{
  "model": "spectrogram FSQ autoencoder",
  "dataset": "phrases spoken by 400 fixed synthetic voices",
  "win_length": 512,
  "downsampling_factor": 8,
  "encoder_activation": "gelu",
  "decoder_activation": "silu",
  "levels": 7,
  "optimizer": "adamw",
  "learning_rate": 0.0048,
  "eps": 1e-06,
  "max_steps": 11400,
  "weight_decay": 0.2
}
Rows from block 2 of the decoder, named by matrix and row number. Rows with one number belong to one channel. Each number is 128 + 32 x the weight over its row's rms, rounded and kept within 0 to 255. All counts start at 0. Numbers have three digits each. After the name is the row's rms in percent of the matrix's.
# convs0: first 3x3 conv (decoder.decb.0.0.convs.0.weight, 128x128x3x3), inputs 80-89, a 3x3 kernel for each
# convs1: second 3x3 conv (decoder.decb.0.0.convs.1.weight, 128x128x3x3, transposed), outputs 80-89, a 3x3 kernel for each
convs0.17 095:117142093094120097097129135168158147148148139144142142126088093117144122126140117106141094100091136132190200085116146127139150117132123076060093151158122131145123174131137083054111055097149149150083159082142127150090209234190145163139133053117164160155143151141135136134
convs1.17 096:135179155115151106075135125130096127148123138135124132118077117113124138113133196133109176143155163131119114142110133175183174069114135156118148150128140145080135100105133149116098182172110202186179101084124142145136170151088078091093113129141124094127145121138135125133
convs0.18 111:141130134104093101078150116149088152129056134135090146143159121158192155138168141155142144142155177095148162126140141141114127141149121098080112137136122131099087149110113140127148183152151150155140121110100172136105098089111138138108082096120173094175175070174172120181
convs1.18 093:162123145178127123169127152134131135125119122127122131110092091135092096085047106119136155075110133138181123160146149140130133123144156180125153138137153036047049137128095134130128142150176127129158094116133117134161118142127138073085142161095134132137126120124127121130
convs0.19 099:158100101109084090139176158163148160137125124117107108091125139154120111171140106139167082105109155101108156162168194148170137096122097135156145105150097037045115179171060127161147124114142137113124039073126169183155120058143167141127125181114169140177167129168136120136
convs1.19 090:142155119142123150103113120153149151119107116119103109120139129125106085147147143135118127082098138097171147134107172106098117140117136126078130134118129023051082181169159189110097205099167089097129127109113132123147149159119094116146185176171154151153122111120117102109
convs0.20 094:095158106127141144099130090161207203132166164110131141089189156113198140094175134151168100128126106129157164180215169126128157064150187130149140080135142113141126099133137154146167156129148098086120084139136101174119099120141088109148113160107157185188140159164116119136
convs1.20 092:156155116128136139122102113151154144125128121111110114154113100112132076080153078093147167115164161171088168137139132081106112079133121175140175117160127098172155103180129120185171115189180119124123139142116131135103063090108111151120092116143152155143127129120112110113
convs0.21 093:080059059139099094113116103113118125152159154152155151113133133140152114131117142126092144173125106118091097140177191138141175102132152108149101138116131152122123089091130103138145128142152135108150160161185171134108094156152145148152091102113115109127162154169156147157
convs1.21 089:209158140131075117119104141144146119135121128128111128115126116173140099128114092172158146111097100151157143158147144130106137113123154167105113115078101175117117205162149115102161116104153120113140080063074142136124070046070162218142075135099146144118137123130126110129
convs0.22 104:129093109137134147153136164176134161167122153160124145108144105120099100155161150147119152144186145164183173127136152128112127108115150094040118096069131126144129125160138146146138172144170179153159166168149183101163137129114157140149164130109198142175204120182191128162
convs1.22 107:160112092132096102150109100131134120134136128127128127094154145094156162111200164151151150116117121150118204148154116132150119172147102094119055102111094126128100086033022159127093165123099140084048135100094121111083039151128061158137059076116130133119133135127126128127
convs0.23 105:115104124151125137160092127177125158172115162170137166130130140130124147137107138134088096109079118124089130187136127176086124155114093121102126101147104082184128151114136138120163112139155126159117128147119127126167115115128177133119115143077169144197164121208163141194
convs1.23 112:115123172103067140155070052133120127131120121141137127163103130146157154095125121086106159137141112127165122148090132128129116147161102153047155164124088122115151135109136118139100083138038148172080082135134075107164164243177130130192140076161133120128131120122141137127
convs0.24 107:102043091089057129120053120144117129133100118150132152117134122101093131104101096129136165110130141144124133133102137149128124142082159093028153122047133082081099143134156151167164146153188125124155134109160102110146131114155127131152161088102172144133155096108168140146
convs1.24 136:156125093183126144169107123127131126127134127129138128150131142124127143092137166130115159138130133148154131131090097138131131142097114107090152146156152183122190130138088107111114169000129148159138122121149153125164132160195105063144136130148128132126129134127131138128
convs0.25 103:159101078113130129125118127137114130151123144168132143105115171127098111085026104101223171117153100110164147138146073153120114118151087123072092147078123155060113045170165094169192068255140144086088169099089153129119109091117088135127178099142129124158138125172154142177
convs1.25 106:179068171162089145148089142124127127128128124136131128124155131128139106099130112115195133103156116102121173136089111116091111148080143231068125162074151158099117164093156166125121170103128083208088119199112161156090173129107154137115111145136126127129129128125138132130
convs0.26 102:171176161089148136117145166135144170111119143107127143115129104175133152131146125150118136159136126151105095145121130145137126143160134106138134064140134079135130158171156148217141147159171141135111112121137059106087091111133140151143137165159158153175142125157140139159
convs1.26 100:149171139138141140135145167130129140122114129126116133122126097092100058083097041122118125136147141128158087155116123134101133101064118152092156158113173043038126117105136070053125094056142162145151133149143095131117108169135091130098113151081130130142121114131126116136
convs0.27 095:096114186131106138171136167147127147135098146102063115125084118126076065047125072126102141105082129130126179110203208115126109125169176136128136173111131065000070121114121130119166119134143115131134115102127118095098116153160109123103162125143154121154171109170148096155
convs1.27 089:128147109119143152085147141137153153123111136122093131139125123094118112142168108104125142148127169172065142104122116144117138129114122104139126118138089101153051121092140117084159089079190104131165136147143165147167102125157113087168108036126138154153121114138119095131
convs0.28 099:074070065136099091110107122143119130143128131127115117140163126177142123125107113121135126079115162084097115110066149143157166105109109169168147148140131091102082097105100093177158117119121149130080131153159129151136163106153139089144090070106171139166163133157136108130
convs1.28 096:164171198097117156120133186131127131125118125134130135179172159129130113121122122159156161124108110152146165115118122131128126120130143085088101137142142119103087126119153124107112108152135126145140082087085145160142169162161110133077148151119132128132126119127132128135
convs0.29 099:116112159146162165089129158120124148145143175141144165110116114122136124121123144124106106103111127116126127148115078168126103125124147102165118112130135122151121130116120139123124135112147162127094086144125072135116179155186213084124149157124120122151152147212151147183
convs1.29 113:110127105112112126114084106136125125127122124131133136116089144146130119085093135073084136123099139115136133128178129100132117125125163140125156129122141162164129163147098159120063204236115195163150150140127098105112156052061183147107107117121135125125126122123129132135
convs0.30 101:090052017144061113123098120122111107099084089107086092123173136078121133139118144190118143154134152159134157105046100069071111105132162151140124146120128150118127118130144125144124129105136149136159166116129110095101097099139120122115132118147137127127120095114126102115
convs1.30 099:147127105112145138153174139135133128128127121129135123140141112190157136192145178122139138163163134106113041080085094139166157160173161109134092077119101125091101114128140094107155104135095192199165147129161134103134143197167099153148174188168137133130129126121131135123
convs0.31 101:108145126084165147071106110150032073143035090143074115161132173090129132107154141171133111047120100080200114101144131158136132084137097123041072111121123114154110141150128128137112144115116181082083139143090168059084153159119091123082163090127185071107189050116182082131
convs1.31 105:174108152187149138155138148126117129134117128142119139118096113136103135130136149122092122145101128147015123116098142153136137123146142185130166171106170118143133140076146117111143111116171132117117126116131114096108129170128144178115120179005126117130133117129141119139
convs0.32 101:139185102098164116107191113168110099156093095152101109127126113114125144133106145140119111142142174101091118103138164125126131132170058134143048133119041148093044114130145112139082072185058171134193150064127184107110114168176104136128159120120198140123185105102179109114
convs1.32 088:153066144127133126110137149152112124151114120144111121118125122111105133146115119172096207145133169071125119175073135147114130125128164141101114120101098109111091141052170105150159068189181124165124144148127115122124127086145116129144123165091151110126150112122144110123
convs0.33 096:184157169167144142142139121172113155134073121152071107132113105130138130165120108150095162144146217215000136151146114145127109151108104144128091133158119141125109149118097108158167178013062096171131086117093130150133098111144100107120147164123170143179127085155160112152
convs1.33 103:100174094130165105134186083128130127124126126122130129106121133123121152109114150130145054113141106103187074105132147095094150092057182142133153118121147092074167134161153089142118064153084163117145100115125095114121105117142108090125128128106127131124124128125122132128
convs0.34 094:137143139155093140163172159131102110126088112139102121124122155112127087121113149148142137119139206157134075045087087092121160104117147120136112132147132139145123140109135151118147121138129085074094092090106109138119171134134105103144119102143156124138159104139168126150
convs1.34 089:104096127147162162068100111144112123144112124150119134134092127108103143125103135059063075141132127113140165133084104156122121111102124107114096136138109153142181155096166131114149145112161178187190143136141112094108099085113124119145111139112143112125142111124148119135
convs0.35 092:182174172131142099067054050149137159143124155116098132125056112129128153158163146133159095149150141105106105197225192116141130071122091109141154125120137137137129160223157124107129152160134152161138164174166100133075196185172126135110162144124135123144148119167103076123
convs1.35 082:128166198176153141070065092129112131162138157120085111098114061128145109145169091131108147170151167166123164182158164210207197040051022095054088108087103096110106071129134104125136039087128132129157062070100103103111137166157112132133124128093124110130162141160120089115
convs0.36 086:091075110086101127094114112150118149149115162142105162129124138140112142138132099129113119174143124165073126178199226157175175124138155111104111117125112126124094125142164140114132138137123139145098174147171106102144164226140155199137111104090137107145151107178139102165
convs1.36 097:158222206155183161174164130136130134134130134114115121183225181126104087141149120141201131109162140119150138117094114136127124124145142117108116109103134128117149129121097155145127132113168167164157136117121185163148082131156114122136123102127135130133133129133114115120
convs0.37 107:158072123113092152141097127106086170113075181136094195166059094142080068155098102120109137136009166152045125144149146094109124155121148112092126096074145113077122155160124111101125161074083092149165125171166143150197068148159139183124131138106128098190142089207163119217
convs1.37 109:102166132127123148142138148125124132117120126137133136096160094104152083086166085141142106127154114140131104111158113118142142150129121105150160110155142077140150089056136109074168164135154155079094152141090097149103149255161133164138140120160127125133118120126136133135
convs0.38 099:168144144131153167115160133123119126104097095102100100094056053081108073118018014114174147151132083134166131102080123150136168144118129125133131116115135141090145121120126117108090139116135144153108079115095138128105130140120134148124157132119143137143108098092124118117
convs1.38 103:167135156116116166090098143131129128133126124124122125113120098129134079108101105102106155139128125140138072141133139144116076116089097133150136154174141131125098119181178100171148112152103140124212102125200086100147181180177156174148159118090131129127132126123124123125
convs0.39 102:089122148112063131135148136150136165147132146131118130180146053130082095120101004155126117142155139120046142145130141138098123129122151137175168096110118089072081136086093134151166134086071140137092085087132123114120119124100123159140172145189161141158162129138138115122
convs1.39 089:187171142145134122153188174145137138127114128129116139116100150139127107115111063195111098127114115178125135210163178090075122151152205216079163177137170066096096163139126183157171210173186086123132115145149117127125117093101086068090183113045144137138128116131127115140
convs0.40 111:118049122134035109112045147147132159126106130149133153112106107103098133124135150116119131154200148164202094117130192127149187139121168136174129120107115129138133103082091123079071143069107119130163121107172104090113102116127100120119155162175184157201169108178184139193
convs1.40 153:168149122184078132171081138128133127127128127125119124143117135112133139124131075160093092147124114131117124137173154133136148129107148140157160127170133090080113129197140124109147179094223102074118198132132169101085108075077112075133082089124128132126128129126125120124
convs0.41 107:101131107089122084065091099182135171161125160134118135138122125137067135161152154125119109119097111155154145137139129131132136127126123132154114068102134142089166064028122114111128174134143073124121099101090142158166000000000163163144150151145181137191168126193143127159
convs1.41 108:158115162114098143109122138136131135125116124130118129092073107077081069098123104185154178094086119255228233135136155076096114148168172166124143117180159045096083162107134152112142152136136074104113154158175104096074079117096154135136109086114135131134125116124128117128
convs0.42 096:136110129100111100127146141141126164117101167128125170156181159115119108117112096119124169161161235162152162168137141129078111174165118126150104120135114142147134139145148153121139115126164148147171125124162163135144087132144122097109096139119162142176146103189151129181
convs1.42 086:144137105167138124135118128128125135131125131122121122166156117143129124102091088072098096070078071123177131161169164134130118109083109138113126103070098138131137136161150098083112135104108125104130107103134111125111143094116181155108070165138127125135130125132122120122
convs0.43 115:073088147096073126157134090180161118172147110164148139125143146131109114128088099170173111191140085182135108132159160145167154135124158157105105082099156075047175088032113114072112132143161058117149084150174099100149132117132165154119112153143220174153220149129191138138
convs1.43 133:119203089108122139163090106124128127127127128130127127086110155108104112099121123145098140159107114122140111134126146152124136127114140065101164145095134106114159130161145123132144156046142162102169167169105173236077189196145170129106103033135124129126127128128131128127
convs0.44 094:123105115136168154124145122137127133124103118116089098114057115165150118175128120152173128103102128112106151107089078162127174103103087118147116126120109127129163161122057146114111138151102142148086097140098106125130075108120115097122133070074147134149131105134119088114
convs1.44 092:128097131148131123110094111144129138134107126142104127108079058115095093126112115143135155148180133176102090159130122167152136172156152098122066167194119070092045135110148121157175140126141088076116125132173123150201135117115125128143066066127142128136133108128138103128
convs0.45 090:149202179143090110142096155143139145145130134175167161134128127126128122110136110127178155149133123128145116069085110113102168082161149152149126129136111113141118111096128138164159124137153109113114157151109089121100116100116108085075144157148140128147153133149180169169
convs1.45 094:065140184140177143121144091132122136124121149118118142066056082117141115169164120118187136152166128118132128073064126137172200105119106079133135087123107083108105083087136107152129133159117168177188140103070153117137147162092077085130196145142132123137124124149117119142
convs0.46 113:037121163095158149032142183114100162100091145132134157122150131076139093083134146157109114156173122122142112142089104121157147136089111051114126086119145078134141166111129198149113223116187071130149043139139071127133080085176163121127154132148152123179128094162162146175
convs1.46 110:093128122117136107114167109122123130123123132129125135115087127112094131103125135133169104138154113133124103147101153139116133125163146154096144120110138107129150102077138130084148140067093122126140142129146140149118128167225123145164114147141122125130123125133129127135
convs0.47 099:117139138110118126142162159132075138129056140146070149061137147123106129134183170092106097173094112169138068134150139122126101146109152118071118147064133108051135134120145125096068125089043083134160135087157100108103146117094092129129115123126147108154149077176162104179
convs1.47 124:123102134126118143131119141124127124125129128133136135077116130081129118078115124134100147144155150142179118095105111123108131175086144162124176093104151133059184132132128174137131177113161141177082114160089147215108138143129149160101089173101124128123125130127133136134
convs0.48 105:128107142155130139155150154144149157135137151146149164128140134162147152103137140150176142154153101146075108138127121152115090146129076123151118177097135120069124130142091114070089100125148123117143106119076133097109144132157156180164048045047164162186141132171154145182
convs1.48 096:119144040099135109160186160115142124134153139115115112119123148112135146126124186148093090174117108144139099120147143153150156100101134107173164178168178173132178111182130157170165132108167125154177120140126144134083173145115131139098152084128115141120136154139118117113
convs0.49 105:170164110115119111121111122130151192133136170167134177152148104135122083139158076116131126137147158168169121177123124126133151111013139143067122071100122113126140127057130139045069110016084137146130141124169159166138103120125115080124110121146144168192119137159167163186
convs1.49 099:079192065103171118132123083109115133136142133125140127139113158152131147162177143119132107144138101139128084085192118129152103107129105077106134137127151137111161127111066137084088109088126198131152131129100076080042152110165099074217110033201108117132134143132126141125
convs0.50 104:094107137131124138128140123128083130093036089100037079128135140139161131137133140152123164155162153128133148142110141094101113118108098108131100116127115152131157145136185082145160097147125141143150109094106110130155116134131095086151092026115169121165139060127149077128
convs1.50 106:142079097164172160153123157138124129131124133128113126117088106110134152112123117111116129125132099066097079151114107139121151141075138106079115179103109194087129157076098195108175162054212151140163162146121142158107134132179164159144110122112137123129131123135127113128
convs0.51 102:155119132158141126148069089140140169132126154138136149152128118126125124162137166143147129161135124129146102121087106142103141069055123151134103112129139124135154107105150112142141189138159105111035133156141108085160151133113140180131119102092152147188153128192155141178
convs1.51 096:091050174190173178153144140130117140136120129133127131095040028139120106129095088174158160107119094152185147134098123116125108121141126134139136099112076144183142065100161096159174146181149173108071176126117142092124146150096118114113193135123129116140136118129133126131
convs0.52 106:108195120088166124068192126152116118138101109140123126114117131137112120089123062143117121061136115081078169077146139074136135054156162075149117074156111062151114144119116119129103092152173123101104156094099117097104100076093079095110137125122212123128209101112213134137
convs1.52 100:125090139109142154088114140137116141127109138135111142172088137154097118127100152141159133109099149099108143156068138140109122142074100179080159108093145134020133188077154177102141161073152158195163152139176119107187126145175130167165097230151136117142125110139133112143
convs0.53 107:108138115099106125112142120143094144146125153154143159142128121128076141186109153145163128126142127171143082121112148142175116098115155119122144042127127067160124129176172123142121129134177104136144084107119098097125133063147120135160100093140165080136164116150165128156
convs1.53 099:161054123160114157180153147126129124126131121134140125145158083152136069150123122150102121127090111135170109124088077124108094159116111120114213119102163089089205154103186159161181165134156123205111115144130088160103198050176186085120168083118126128124126129121134138124
convs0.54 086:148149144103131116108117136146150161119120127116119125130119098092107041127136092141119119139112110090143129098159226071061091090170176109145151107128137138163144145092089130087094119097083063124123126140144084085121109121155131102086151162129155169175122123129127132137
convs1.54 074:148155152160178185108125116126115153106090143099088152118097110153143173121129185083124120126106107146126099095090116127131153084087126065071062077093094105087074115138134137141138151132132158155151104073080131084077168086179177120132134096124126117157106093148098090157
convs0.55 102:152167144135125116135140110119099162115102155127104169139121112109097153143146156159132154154116128125121130127122138191192129181110122148109150163077117123071103119122162133159107067120121142116096143118134173141088186113107105148103193124132136112170126098159135104168
convs1.55 091:179096161157119123157152115136128127131126126133127127113140125134132115147121072114071106148121121116155138138097130133140134134139126156138040146172081124226024161122209108171181037208153065141107116157098117139100192146039166125099144113085137128128131124126133126128
convs0.56 098:097000138142169168127098137147128148132107129126105130113073140114063130067102110106130121114108124137134144113123070126107145111107121109115115118122130180133120101138122130129165134112115052142119138141089152161164122139141174127143127139141183141168175108147175125156
convs1.56 089:087198076118157111135165159123138112142151122122141116137129147138144147096126099108183156122178094132194160123143107119132120101107137167095127135132098149169136089136129096078108101108151135071083161139120174137113047245132079148133066111071123140113141151121122140115
convs0.57 097:013039106044095064130073116157147142152135137140127133148172123093138058099141114104122160091080105111099129136161170078055089124147144163153152112105099133132128112082111122096155128157148121114106079101088120139125154092126137122135089122111165153154160138142147128138
convs1.57 092:148151182115109138184200172120127129124128129139138143162116108115083082148125093132163107097112066146101070112096112127131138139158150129096099093074111175086129132112116118150160132112137121197192058134143113160155094131115132129138150133171120127130122126127139139143
convs0.58 105:149121080139108094149118098144151186136139180140113171151118139129089116115139114151162176138145177131065151171156120150130105146105133110148138101125140095079119107119131121114163077255195129143092153132077139149111167190148118176119128056128148155209140139210141119197
convs1.58 123:117128142120147113129134090130128138130124127133125126149066132151127176119078150087157130102130083116111071134118120138123102152129110081056119132108103196082062137115132158144077138135089131111142176105176166089103172175119127081114142042194130130139128124127131125125
convs0.59 090:150120136113099126118117130145141146129115125118104106153137170094125053183185190182175088155158164104092104148202209124105062140153138142155144107124125143147133098122127073086072134167134096102117133137154123118133113122120131129153101140134140129139140120132125107114
convs1.59 083:220193094149162078068162115143160149125124130096091107049037033117140111120172177089096082137151140101085080148112125137102140108065111164078133177135142169137167125139162114125181152147202106190141114178146137181140107107110112117123188127138145160149127127133098093110
convs0.60 103:142104147119109142113113093141118174125129183112127177155128134158162115108162076134176183123115128075147137137149130149158123108181160104113135117088149077116137137217170175193148132255163130066091097113110145096132106101130133114127137118156146137158124123150110115141
convs1.60 133:134146170129170123081161102130126133130127130129127128151084128159091131152088148144097152156087124165049112121122129132121093148130090122132160115117154184177162168138125136150131079093148146073139162079150169054111150112134141108138127091169130127133129127130128128128
convs0.61 101:111126120091095070129145134105096117100090111108101118134095115124117104125113111097148104137156065099190086161191172126140112067057061112158112146164135130133132102130093126139123145166120134088069138064127210086125073086086111058125140135152141108145136094143151124159
convs1.61 099:112114167175163154110137108137129129128118129127115134164074130144097112192132175145105143145120143202181231169135144127111141170146167142107085110113094134123108134150134125165117131163135098131146135160160129103119136168098101099137124107131136129130128119131126117136
convs0.62 103:133126092137135123111140152159154167181161174177157169126178103151157090115144102118148103141073128136120142113107119123108159136110134129138138107095106145067108145114168101146126067128073055086073112102149132125073107137125063121146092095144161150175189166192173154177
convs1.62 097:112102122081077090118138175139134131133120125129115129126103136137129118160162134096087108107106138094098162113141115135109121077091122145158124178143146097121078144096093145107109149134165092062087153178170164169131155107095117143142070054150138134131133122125127114127
convs0.63 091:162133136138098130048036054141146139134143137144154147107120151134111136152148180155091119109136144134130120151156153082131129099149120134116119131121118135138125101117139154089101153164134109143115133114098102114091134087141103061181094091172155155156139142146153160160
convs1.63 086:126129144139150146114096094123142119136145124120130127101129106122157132089117149142170100177177129212193167122112123147128162101083130099116086116101077161163137101077143118084136119126190219219208154128128106083076111121137039114151092173110124142118138145123122130128
convs0.64 095:094150125119095138075104129071069090018012040052042072156145111121106095145114108127110113178143149105109177125112128094156115074121116082137112127147133115150133185181118140088114151159110113136154129131128130135132129183155083129093139165082125121132071049080107089111
convs1.64 096:192210195125166127120131090130105127138116136145126139121103098116108104071070123111122105143151093132165025133135158121133147162151153129111133127117143156126184136129104134113120157107163160182171142127130111100081192068086124076119162177143128105130137115138146127144
convs0.65 100:122113134117142133094118145144121147153135159121104141118160127137134122098144120114132138103108142128136117186148145178152125150176141115088127077109149084133139131135121191200130188191113134033056193147082108087113184170122157157138136141147157117146185133169154118153
convs1.65 117:139117183124132109092154061139126132133125131126125129166102101167098106140059117120130188151140164155127114091118116125146144090110126101136115113124125164148106161157109148162091114076070196037109163096128176121119092156106123129122090079125138127133133124131126126130
convs0.66 087:136145132108119116143168149123129133126131125134131127116123118150144126127134114099114138168189174131145108046073048078109123172159171114134132104128132137141136122092081168136123141114156004014040093103134133126115099039090081084101120114183138134154140132146141130139
convs1.66 083:093103124170169166148161130135138135128128141114113131107113151113108115159101130152166070116121086127163117099065106132101123126113112144147141111121123140136148080095099096140158100167138149177150141152131146179160172167169113149136120111173137139135129130142115114132
convs0.67 099:143132114122167098112139118096104112088094105086088106173099134161124161130171117121153155153114123107130142142156148138099183094110114145093139114089108157096080128117161131167117102114202173098133131076096124117138167106161179113148162127126143116149133095134134093134
convs1.67 092:110138107133136145147140149122138118122139124121143127112141105102131052167157064124135086124131110091111138112189090105172129106160169113132113139137116143140100093129160115132161082156151118146112201157117209136120060155114127138105143148076123135119124137124123142128
convs0.68 097:129181154160097134098098146140146148133142143116129133124131159123154142104096143138153131154095100059140107106139135112118117112155125125138151120135141131134144101171147128153163112159098152154128119088130141135103049087033151173154096123139141134134146139137115113115
convs1.68 093:162113112170121134154145148146149138128117107132121115136150198122117154142146155117114145141136141074106084130097094139118110147130131128115111097130119115138096146160141077093078173160157142179180109119123187109145176105124159119148169128104148151141128116108131119114
convs0.69 099:104146152127128134118051036128127142123103125114082108162084118154092114108121121180149175100084092087092176111102137151114185098119138121135124125133067168080067117154151096144080157142189134116184215180147174162087157143130094088126122126116145122149149102141135083122
convs1.69 091:139133097128112121106103193129148113133137123122119126072135108151176166178217109155152169147162164112141192152158140141127125115135164117130115151144132104190096109133151111120206073117217204095079169117099116096110112189127093187119081181053128146111134137123122118125
convs0.70 096:154203149138142104105104122131154131144159128157167137122121148110090139117103054137086132121161074100115107142072091154129114122095104125085080123026094101020055163154122168124118170091046156101123107139083144081092155109115103131130184158127143155155151155146174180171
convs1.70 089:145130082149116107091091113127144118125146119121147112128109128145142153124110176124075137137088162167003139118128106139131137164145131139106110161129127165110138170181122116166168129154070072195112061131096127092149088075126120067154144098139129143117128144118123143111
convs0.71 099:150153103141156161128143157142115145145110145161146163115145117137133142124121102100047055143130169183193171119069071161066117140159159095121132103123128132146140116102108122172147119112142122136134130173174164145132152176126127132163151174177175135166183117166191156181
convs1.71 090:153090080172141165118114154137117127138121128133126128157168160126118128093077109105083101098058079112151183141147153137130110113074092118102139114063096132147145161132145142118112190139105140110121142126146122148109141065112116082092088117068136117128137120128133124128
convs0.72 092:113126107090101103122136120189188169151147147122119124123121150133132105145122131176128137096156165157159063197255210068102049150167141127136134138121122111039121131128117144132099167158089148110164106092107126055061098101113119078063157160126154149149159149157111104114
convs1.72 086:166159158122133139094126083162162163136118122114085093126144149137147147136147147137123120142136137137116109150098116136078097121056043171109130128135131128156136127085135135105183122066160144131154106094092126114130132159117125162089152080029162161163137120127112084095
convs0.73 101:061079105131162106133128096145158164129145143119123128122100118133134126111125054125141109119129115129095099109092129138126137120121127093056115000000098013000103121131131128141172167138103082084108079135133136101124175129150177146165145132124158153159137144135136130134
convs1.73 123:138175187158138141184179194127127127143137141123115120114130154123141118106127112116110143139128119118149098132115133147150165097127146169097138169125155166107143129104139118033085140050185079149122098135114088187152164133110139155108036138103126126126144138142124116121
convs0.74 104:126059121144112100106141133140137134131123119109104104106112108141141138155120124147190161120190141134196128166151154135080109156136150129131114094152101112137106197088183121132163162077113133144112195112129120072091110073132118166142118164128140130130145127122124112114
convs1.74 102:137130120124137118123155123142132146129126126116119112172120175191126181191137174114145151149125116111117132117129121128150110104105063114109116145123139103088123147163110152095056160145088135079101134117122117156148117119094095072098172124172141133146128127126115120111
convs0.75 101:151131110133179146078138113121180216093162195107168203110088072154170072105096066103150121122148095079174122153133083095148097138156111132155098150120052131118107112161075106152098131164113164088150162080114155124128136115113152154151191111122139179200101157182118161188
convs1.75 106:090120075073114101104115087139133124129131124131138125138108138130122140102101147089074116091085122126108138096156102076151129074143105170186143055141126086144145128150084120126076150140084182118095177149094102136109106071132131054140105042194139133124129130123132137125
convs0.76 094:105197156135166144109105086145107154130072126155096127118076101105154092126151133092120109142074137091144133095141112117100146084134164134124091167132135152109081127149154092089138135125131118116125146158140145106106127151138109179133147139131156120169145079146165111150
convs1.76 101:159148210116136117155132140135119141127112139133112144108118143149188131089190105084115118111128106113098132168100176165139165126126140143055089106113126172144107139099167121109119097096132108202164091143123110153119153129113143174132090086083134119140125111138133114146
convs0.77 095:109174116122077110112123115132116142141112147137104130098088126089167080156111152127158114138091141054178099086140112128131146077144113161153102127146123124143098072130155144113130104122159112072085163135116089124152148195163104152126093095110133108137156109162159116155
convs1.77 089:135056124132103144139080168138133130125118129131128138123155121147136106119133105110083104121121086131108129177155122148132113132122108167093104179130143134129114159103131131098130157152111069088050110125083167171149158125100142139095105106118136132129124118129129127135
convs0.78 093:109057066098105130162169167131121141141139142121122117133117172110180179131128186064087165170144142158146081122097133155116142108109098087150160121111133090134118092145132135095077069115112124168126142158131115109110123117136148150157149150193130111135151133148123113123
convs1.78 090:144166135160166130142135185135138137114121116129140136176134216165115163162086145116170120098127079132142074135114123106100095152119152171114180108044088139069140212177140125104134185155128121094083140128123114144110128082095123061101163179198137139137114121116128137135
convs0.79 099:134152150106152113132120124123126154105102136109104139121120158114103102086033121141124150107101103097105152088081166157071140114124147099047134036077172026087158108181159153157114119141116147145158108110110142080129145108160145112150088137140138135150116102126129114135
convs1.79 091:106087111136122168136073166110129134133140146137120123098120139116121128080208150132141101142152145123119170116152132120138156114117107116198100113152105059166076150099093124117134161156143125101090148147142161132109105094107122127171135101104108127130132139146136120124
convs0.80 100:109129102154144155153157149133121120135117122138117132103113123142160135158151164121140150103117112117111096108087097082084091093078108119158154111148131139133132123108086126090134141132125127159113134126122165128155100065090153145178096126132159136147170132155174139166
convs1.80 094:069119111113170177027063071132119131123107124147134147130109135146132149159161197079098104066112113136142147134110141131130164175185182166103124056060064117109147154168197168194177166208149126127142166166155103110133212195113128099089122083106133121134122108126144133146
convs0.81 105:153138154131104107147154104136154138143160149136146136133098145091067122135095151128104152144099144179070116125115096144192126118108115136156125115096103092095128068118084114132117114149073141133172128126132202194107174187119139146128165125109132150145134155154129140141
convs1.81 097:156129129141129127171159129132136127133127125135123124142088112136125149114047114114155107120139125123216113182140161122123136116158166184054165145096162120070131170189144170157144219125151113098101116106108121134085077139059153173141132191085133136127133127125134123124
convs0.82 101:125136160148168082152084099120125176127124167134129178117136135151114123171085166135163137152156108104183168130107105144131110130161047101135100156103116180089111076140158155144201094121031143017107141112089152056069141124170170118118109118094169122199172116188155110183
convs1.82 087:165116139163110137140084140139140110129137122125129119144170073140152108118142152118103114125109144173087137157170104144131122145103122140196101148183110162185084205156138165147147149122114111167113146104128166072121157075119152098094182108081142137110131135123126127122
convs0.83 107:164133125122135128110101090171154164156137156151138158163148143144128105118126112112129116125117120146107118101093091113104130129122120110124136138132137149127161103125154143162120123108136131170125135112100134155159108207157044142184179081081192171191168136185173151195
convs1.83 102:110143134164128132111112105126130131128125127134130129191180121139123127125079120184124092165169118117096115125127135131123131133136113082030065145168144106104131157123115147115097108129117192084076108112121098139125201208141090107063092118158125130130128126128133129129
convs0.84 105:107135144107161103107103103153111148158123150167134150119144116133111118109170091100177154147188083100117134193102158137144154124115162104000061123103101155090108132099072103085140112110060159120073141103118158104134155142129157167125138157138177114154184126159189148165
convs1.84 118:165052151117095144136102145135126129129121125135128131140096124159120133145109121140103170120099153137073131129111142124126131117155119188106147111115148088116123194175183152204160212232153099164131147141130136115142144202130171147105119050076136127128129121124135128130
convs0.85 109:133131138141093110101089098109061167101051161098064160178146147137094147109123137131138164169192134127157112133119109145107114146142102123071110127098103193000120146173120122119145067077176139141170124100153102065101158123143149150150139166154147108209131071203134098196
convs1.85 108:164153113132153185186110180128135123119126127125127136162156097098108120120078076089099109167145123128115174134153145122127143127118137179114108159117057106100126093079133139075143089077194110133153153150137177147187143137169129138139121151177129135122121128127125128137
convs0.86 099:130096116130025082128136125145133130146122133117096111108097134142107126186149149153178165107154136100099179110064091144156110092128153131119106129135127135145124129076138134061143139171121132170110127084158134193162085075086108097085129096117155135136182128149133096114
convs1.86 095:136171183178200182125143109128118133125107119149139150097124132061111103090137135091138131143170152065086043075075111115119116168178171175154163106109077143113091142135126108112150076079153090103113155142186135118124184166163168139135076127109128119134124108120148138149
convs0.87 094:142114111164105120124093116128141132124138127120127118146123130157145118175151168148135160120117106124107150080133084093089116152100158106134139116136132138141130153147110154104108122121160129106098111092094088115169084105074139196171160096140140147140130138128133133126
convs1.87 088:143143145182185196138140126128133136114113121131131136168100150200134136201115141138133104155168116161153103113096073122133122153174159167129126106084079140111102099102071167127142161143181093148157170183163100107156107099094093077095149114133130135139113113121127129135
convs0.88 101:140167117131128127098158151167155162165149160151142149055048122128162115153133145125117165162115141115132110132152123137123098095117114051043089137168136121140100126148168119122081061167162118122122154185102092095093219224171030054094081083087158146173162146178156149163
convs1.88 098:125087130122076106163100107118114127130136138125127133186140148148159185119107090114107119161175105066096121093092097134151139083125128097112135185199178120123154099120124169134081120096116110100108142101101116078078182145145071139148008098072118114128130136138126128133